Rows from block 3 of a small self-supervised image encoder, named by matrix and row number. Rows with one number belong to one channel. Each number is 500 + 25 x the weight over its row's rms, rounded and kept within 0 to 999. All counts start at 0. Numbers have three digits each.
Before each channel's rows are labels from the 100 images, of 14976, where the channel reaches its highest value: "strongest on" is what is common among them. Only what is clearly more common there than usual is listed. The data: patchworks of several textures. In brackets: how many of the 100, against the usual share in percent.
# convs0: first 3x3 conv (model.blocks.3.convs.0.weight, 144x144x3x3, standardized in use, each kernel summed), inputs 72-143
# convs1: second 3x3 conv (model.blocks.3.convs.1.weight, 144x144x3x3, standardized in use, transposed, each kernel summed), outputs 72-143

strongest on: patches: two (76 vs 24.9); black (75 vs 45.1)
convs0.26:490508493505494518482485525540524503489481533510473567499463463469566474465516495526488503508511512522531494484518538495518522497518469511486538497482494513561473482498475483480471534542537492483541505512475498514501
convs1.26:512464481505530478511493500489491509483453478510534501489549488504489516506464496484521516485491517446475505504487530494497466518486480534485500522532500511494488480459487487482503491474475495485500480467510519457469

strongest on: white (73 vs 45.5)
convs0.98:506530498521527510528510450501525529493505503504520512512521525492494518563475509493485464476456479469528512519514498462513508498497479541476511534490506492498515504498501541483512490481534471464481514475594525430509
convs1.98:524491470547491521492491508520484547486531488456505461481511468566540508475512530506526478512509498510482475492506479519465516517484473496475494528470516578493495509497491516475483458509456505525486511472501507528493

strongest on: white (87 vs 45.5)
convs0.62:471504492574489476473469501518464536537478530483552451547567454488507518543491530534515519463497515502557491497483505499453478514489503518519480518476488521557517467490488478496514549510479469476467498484502511499486
convs1.62:500513508469466497463511483525519494517474521493516489475406537522511538519497493469511510543493527496510531497466503506459522533489475556507499461503479475524513487488515496495501512538527524511491548480524525457524

strongest on: white (92 vs 45.5)
convs0.72:498517503504472466486478529524473498521500501499527489492484494473503486490514510491546450499496508501484481499474483489485512483508500454470495568506497477487522492474503476462496531491449519480497464502456487455514
convs1.72:501487459523523472501485494519505511518486492473564511482493489479504507495490486478493514543472508479507536516451500508502451526505444504489475548447507573492529517486515489537457508516484496520495503472494491470461

strongest on: brown (77 vs 45.1)
convs0.51:517491486495478481536482478474473494564496509498495499500477555515499514528514476485522517479483487504526475494509502454508523496514520532518508544492477476513477513498458512453521517504558469509482513518496481490503
convs1.51:480478437523515485474476572503456536486499475477477490476479489513524459496472479472516466495517486491503528498511475545503507516501484486494517504537499567520472480548457494504499499479468518495496499462490466484538

strongest on: yellow (74 vs 45.9); patches: two (51 vs 24.9)
convs0.114:501521487467488487479473510441509503510456506486505491511486495508523496533486478551485494469556467518479500519486514511453505511512452525513578496511470489482502564570518548474498487545506477557494524495503512559508
convs1.114:511496433490484482491503497492507519516487506459500502460501502527567509420504490519530501513488521469482483503489499536471489539491470487488463475506486497491436496521489490513483508507442535553479488478518484498506

strongest on: black (83 vs 45.1)
convs0.142:441485518496486507483500552521499508502427485464540527512498493485497516537511511515454519511515505516517523494491499487468480517497450464518474476547537505510506497518473480487482492496463517569465545463444533524498
convs1.142:483519489471505489458489450457512506503431479489506486477567501452474502551508493522489471538476495477527499509525489504476480489505470504518504494509525517502511482461503528495492533497464500566556518545494514485507

strongest on: white (80 vs 45.5)
convs0.115:484503525511484495499481495517492530501550491556458483454502541492486527505520575514474472527507508497480496497481501484507527472519531500502459480507526509496502464520471474499471485505509492523444544506551477477532
convs1.115:513475443505494501473503533506504502503500493470485501494491511487490498490520502518524489525515531507486472500481481476508541477505533521469503497481510488494513479489481498460482486511566542418459493497489406466512

strongest on: yellow (75 vs 45.9)
convs0.1:515500491478503504546526496540479503498486477526535498519490545506488517476481469510517517488494500483492488511491480518497506482527523519510509510501487508491410498490491503546483467497507520490538483599519499486516
convs1.1:544567497462441506508488510499484481524491483453497488473461473483510492489496487478517505492521464512476524513514485465545511458459469470505525453479485515497504474534479482511520500482498534497513524486461509522503

strongest on: black (82 vs 45.1)
convs0.68:499438573484486512525515476505505531501505465517515520542522537521474501489536492495509494504519497499517475509463494520553542473479473497506460518475442502498440505520467517509485483445496492494516504497510527462472
convs1.68:514528458515499480498489510537508501515507476488561488483465508442550423544556478483477524472517513520515496476498489510528537516509516474508515486502494494516503494490474520488476494504519506507461482511467540488488

strongest on: yellow (87 vs 45.9)
convs0.88:516522480468471463498493544484501518558526507496481488486498526526492485533466457507534463490503485502531509518504498535488551484519510474515496509487482488468500494492534481499506519503477505505506470551489560486506
convs1.88:485471485519458453506471507477493476481476493502540454470499487509532489484478525480485487497503484497495503477522497507529472508565497490520506545525507496506477524504530452499501530491503519480538463508498507504481

strongest on: yellow (83 vs 45.9)
convs0.53:458481496490503518441534523478478509549484499518531515510490510481489512530489508486495483539500496480532484473516487467472510500484501483484511521504481498502501540480480475523485504522500523547532476520439533523482
convs1.53:487499470496448491498492507518492494549565474487500529508469484492485507516497491482490520510488481485496535532520503469471541501485493496500506527520518493480470496539506514507507570486492543478536516493483513523499

strongest on: brown (77 vs 45.1); black (70 vs 45.1)
convs0.55:506512469539521493533486520504464481513507525511478502512488496502513513520497530523519494529518528531505515472510556504496498500473433512478513483475477509476497485530487511497490531512547495526453503500587509506513
convs1.55:490531497498495484513512561499480469461505476488491503464494513463527513502479554530623476503510504512481475499518463526500506513532529474493515474490548494483524471447489469508506493487539501514452474485503532525513

strongest on: patches: two (54 vs 24.9)
convs0.6:504515515471474509451481511487471481507456525465537477514503482523509533459461459519510493501502505497449472563513495423522468458523483522503504537530508508517554496504513524446498466507496528536478498515509490488482
convs1.6:515523482502465503464511504484481526484492469518467456490462477501570469469510486503512510520482475538484487517477518485493539488448494462512469558487516506546474513540510540455510527529522457466475461514504490469469

strongest on: white (91 vs 45.5)
convs0.57:496499507507465549478481492512508520510541531493528473470483500493503509539507520471509510486494497495479492533530517460483536491442467515506511548518479496495531483529534515483504445507489505511465479491512521461520
convs1.57:489474479525512484482527456511505509506494468518506491448490495461528468501482522521505520525495481483484448513479507499508517492505522542498471525493467536438583530495472499491458533522455452521481533525485518486485

strongest on: yellow (93 vs 45.9)
convs0.21:511505489498479506523562538491464488581493473542534474497490524498489520507477469516544556492515485515503480502504480518475490527451501522519481473497506462475463493484481479501502473518498527502526480542498540480481
convs1.21:513515506473482468541455523522472483456472496491493523480521470509478472494481510507463497477507482477482528482537479498510491472510501525502519521495527519519470501494519504470530513484497518486511510534512533552497

strongest on: white (74 vs 45.5); plain (29 vs 11)
convs0.49:511439514490472479547526514504522477503512512533481518505498528510504479502486494476488505461490505496542482485514514611497490489477535544518472514487476482521432499490467502525495491477518510517458520479519476466515
convs1.49:517528471527460472538480523536508498454503509494490518477505503486462489485506515507526441525502544482541502484546528570554497494488508426529518499504498509513494486488494480540519504462513504513477485486513467468495

strongest on: white (96 vs 45.5)
convs0.129:514580491511518527490461522404494497535496517458521495490507470469502452499494469494496483477525489493498502503524503493501495537489503507510500543506521494528514485517523520490514534538483478517491476458540524496493
convs1.129:513469508500477542464515479519499528477536491511533495473481492508527447508505511482503535462534520545463515499505488527525523511497444479475506515511493496488497524500524532515473498519494510479472493449511513537499

strongest on: black (98 vs 45.1)
convs0.90:499511516553501492567517529535538474510526498505519507511533538471474466508494546478488506492482496489479514498507494536498466503501469478538473514509508468466464467496479476521495449513485525497486489514497523513503
convs1.90:501496516482504494528493570522524479488465556462532492498528525511483527497548471510469499490520499522525525484516519450483473493572504508511523469537512519503499489444524504535518432521519478513539498501510483493490

strongest on: white (90 vs 45.5)
convs0.108:525509504459503493531508539528479527542470467478532489516448505491485488559524516487506517466501554470470499519484477520504497486502494525495534567536481516526512477547481521506498517485464494483510503512477499477480
convs1.108:454483471512503492495515430484529505477479486504513501474468518479497478519513500492494534548509493447496442488484485495495507505485528515459488518463511503459541506512490467513458516513537463532475460528494461476508

strongest on: white (94 vs 45.5)
convs0.84:493498511525474545478484509503461500505474514446527473538477508524486478538492476539529485488499489505488499491533489463522535532520492532513495530521486466535526502493513496454521517463529527503496509547485494530511
convs1.84:496495517523528476526485468526472468505523464488508500473513497482537424452509499499507494493514535518487486518516481499513537489505542461514528485471512529486533489489496518490485511502473479517500476490468564506476

strongest on: yellow (73 vs 45.9)
convs0.37:491519485511440505533495480511506467471500523461522514546493523498524507488466518461530487481471482508503506528509518513501507467495487532505496552482458489540478520516526512512524515465499499545491516517505482474538
convs1.37:486525495503515493548490548515480513503501498498493505488433486520479481507463528502512514501514500477479502514519484473528454480481475503475471489518454497510511518498466492501489497475524504515524470514485541482502

strongest on: white (83 vs 45.5)
convs0.31:535479502505506503516508467478453459535521497543521446514556503513468465473515497499488513504495490488468517509518484513511549489495499511543529552518497510511521501502513517489470480474485501468425502490488521484488
convs1.31:522520477539478501545493522482542504473488465457509487479508482477444518500550497531511476521492501506509471488504546456523454500498520499502492515508484463562533538471523471522500473509473509533519505469511495453500

strongest on: black (92 vs 45.1)
convs0.141:496537497525505553485527469507502490476443484468490566533497502482486465487504517502498529497500505464513522475542496431504462514496453508506506447466481486511454489528500474520473475498466493469485503463501514517503
convs1.141:471504536521562557499510497511488507504493516509516551510505521525467465514529528469499475490528494526517522519498508486513504523467490513486494485529558480522498500457512504485457440531510488493460493467495411514511

strongest on: black (89 vs 45.1)
convs0.87:493471522462476489559484472498548485500558512493515498490487510500507495471488554517525477509492500468488487485500488531499478508501554477522498514495496531476473506506508510462474449503607476507483493477573475497480
convs1.87:480472482495559480494484481477502475470462504481518475522509510499486470421508527562431491480499498485485489501508484498490474484521475534504497465505484483533469510505508500525493457487430481494481547515511501506515

strongest on: black (81 vs 45.1)
convs0.5:505478507512563490603522476498482518503495511540540483502505551470492488503503496535489547486459499492517497534489492482482451512489490517497487476499491514506518525470501501511489501479499477504521477478518536506499
convs1.5:521502527469482502497534520479562487462456481453471461478516494483502516466523516472535486481505535485523481515549485545497533508540455488486502511523566524477501513513463470483520508454486551524484469500521501508484

strongest on: black (100 vs 45.1); cloudy (28 vs 10.9)
convs0.80:511495515520480541486505538492541496488499513505515518513507501484484501475505541473475500531516499479489523481507499470488477552487488547527496494496490476497462492490482490575502505490488488508534507456470513500482
convs1.80:532527545508500533483523504503520494489442505474519532557522510544480526547536498564527534518500489510522492520501471464484475480499511475505494511479515497552497514478480465486497464466471523494551497484487516480512

strongest on: black (85 vs 45.1)
convs0.9:460496512528484539471499532498466515515505488524542429538532446474496490525481512524524545527512471516494499475484524488460506466476508509489526540516509540490518509485504475565541473483463485479471476511505503452554
convs1.9:506474473478464495582493474537495478480460488540504483467455486526553542508536541489515482554486559541456494480476570467484492489510499501488497478500466478492488507476468508481505502501494503497536457477502532509506

strongest on: white (86 vs 45.5)
convs0.105:508502501537499510414561485524510491494531505523465485479509494505478548460484481482484498500482485495518521497503494502489507471498536491522465476483499486492545506507460498444506478497437559482509534476501490507462
convs1.105:529541509480510528543469471466511492470532514540477508541533498529484496492497486500516489488488515502465586509508476498487534536539491530493484512540506481537503500478525497554487468509540503520479517441479506502496

strongest on: black (72 vs 45.1)
convs0.117:504528497539517510477450490483522488537494523437481551464479498472495461483502560498478505499512488481559493477507489472491486540477451528482514531486487498517441451516470493452533517504477513441477507464514554491500
convs1.117:502508468531541524505535528534493509469504502562482509505519521488498472476490555534503480535547497442507485497484547517555490497496547521490486523493515494541498495462484495516507506513484515559454481481494473465502

strongest on: black (83 vs 45.1)
convs0.124:483519510485547487507512488484512466475528452536535498488486521471482465511470449478465498471498496501511509464502495495508478496492503573512511511495491469487502494492501473548470581481521490513459486503510481514503
convs1.124:495523535495460482484513492507475480442480517514481508512489484525481440510512482510508448538517501521512532495524496504508491469483533488498493483511531484513457490527512415464520452484578470500462507472506452453519

strongest on: white (83 vs 45.5); furry (28 vs 11.3)
convs0.25:501489521517553521454468460474495470465499525500478498472499469470494494520508491466535484485527504482508530481482490553484488528462529468475507505483492468512488477489475493494474484497499515533472523482528512506471
convs1.25:496495483511511505443508551525504451512490492514524510520520499473491548500511496498436472462545452507515490491493485496508491538463558535514486484527498506519491531513509492500482473519518485510483520468519502533510

strongest on: black (95 vs 45.1)
convs0.7:498547493502509522480503504482521511517485497508487555502475514484490474545505474524472515492523500504528495525502500528503512486469520487489508481497501500512493476481426473516536497508525488473481511509502472502507
convs1.7:484502508514497530532514514481522516536483517435501560513498546528504537488518491489470547509533474543504543554531467537480493509462464492523547493500508494531480501505483475501512540469476520494482464472540519505463

strongest on: white (76 vs 45.5)
convs0.24:476463489461510479449483485470479494487517537492519513482484484525554504525486517490483469503501493490543512502523480418509482532453458513488528566474456527503496510508519544520487467512488497471445493448557503494499
convs1.24:503531474528458504523501510498469483477487491566451470478532505519498482519506509487558511489527477495465430507474500504476497518505512517481474488503516465498469536501510489483535447518475466506472493501482527502504

strongest on: patches: five (55 vs 24.9)
convs0.66:505482494467518515529519489510546520455505484537478468524508519519520482510506511518489535487516509504507516484493473525497518540502501527472463542496498476499471495449470477546493485498573542516472521490486431480483
convs1.66:506476515493531501531487560483489498475542489468467494492504478472478490524480500528520507523517506503483477540489498543500500513508504463493488487486482491472518475484456481525494513488537496450474459498534460453484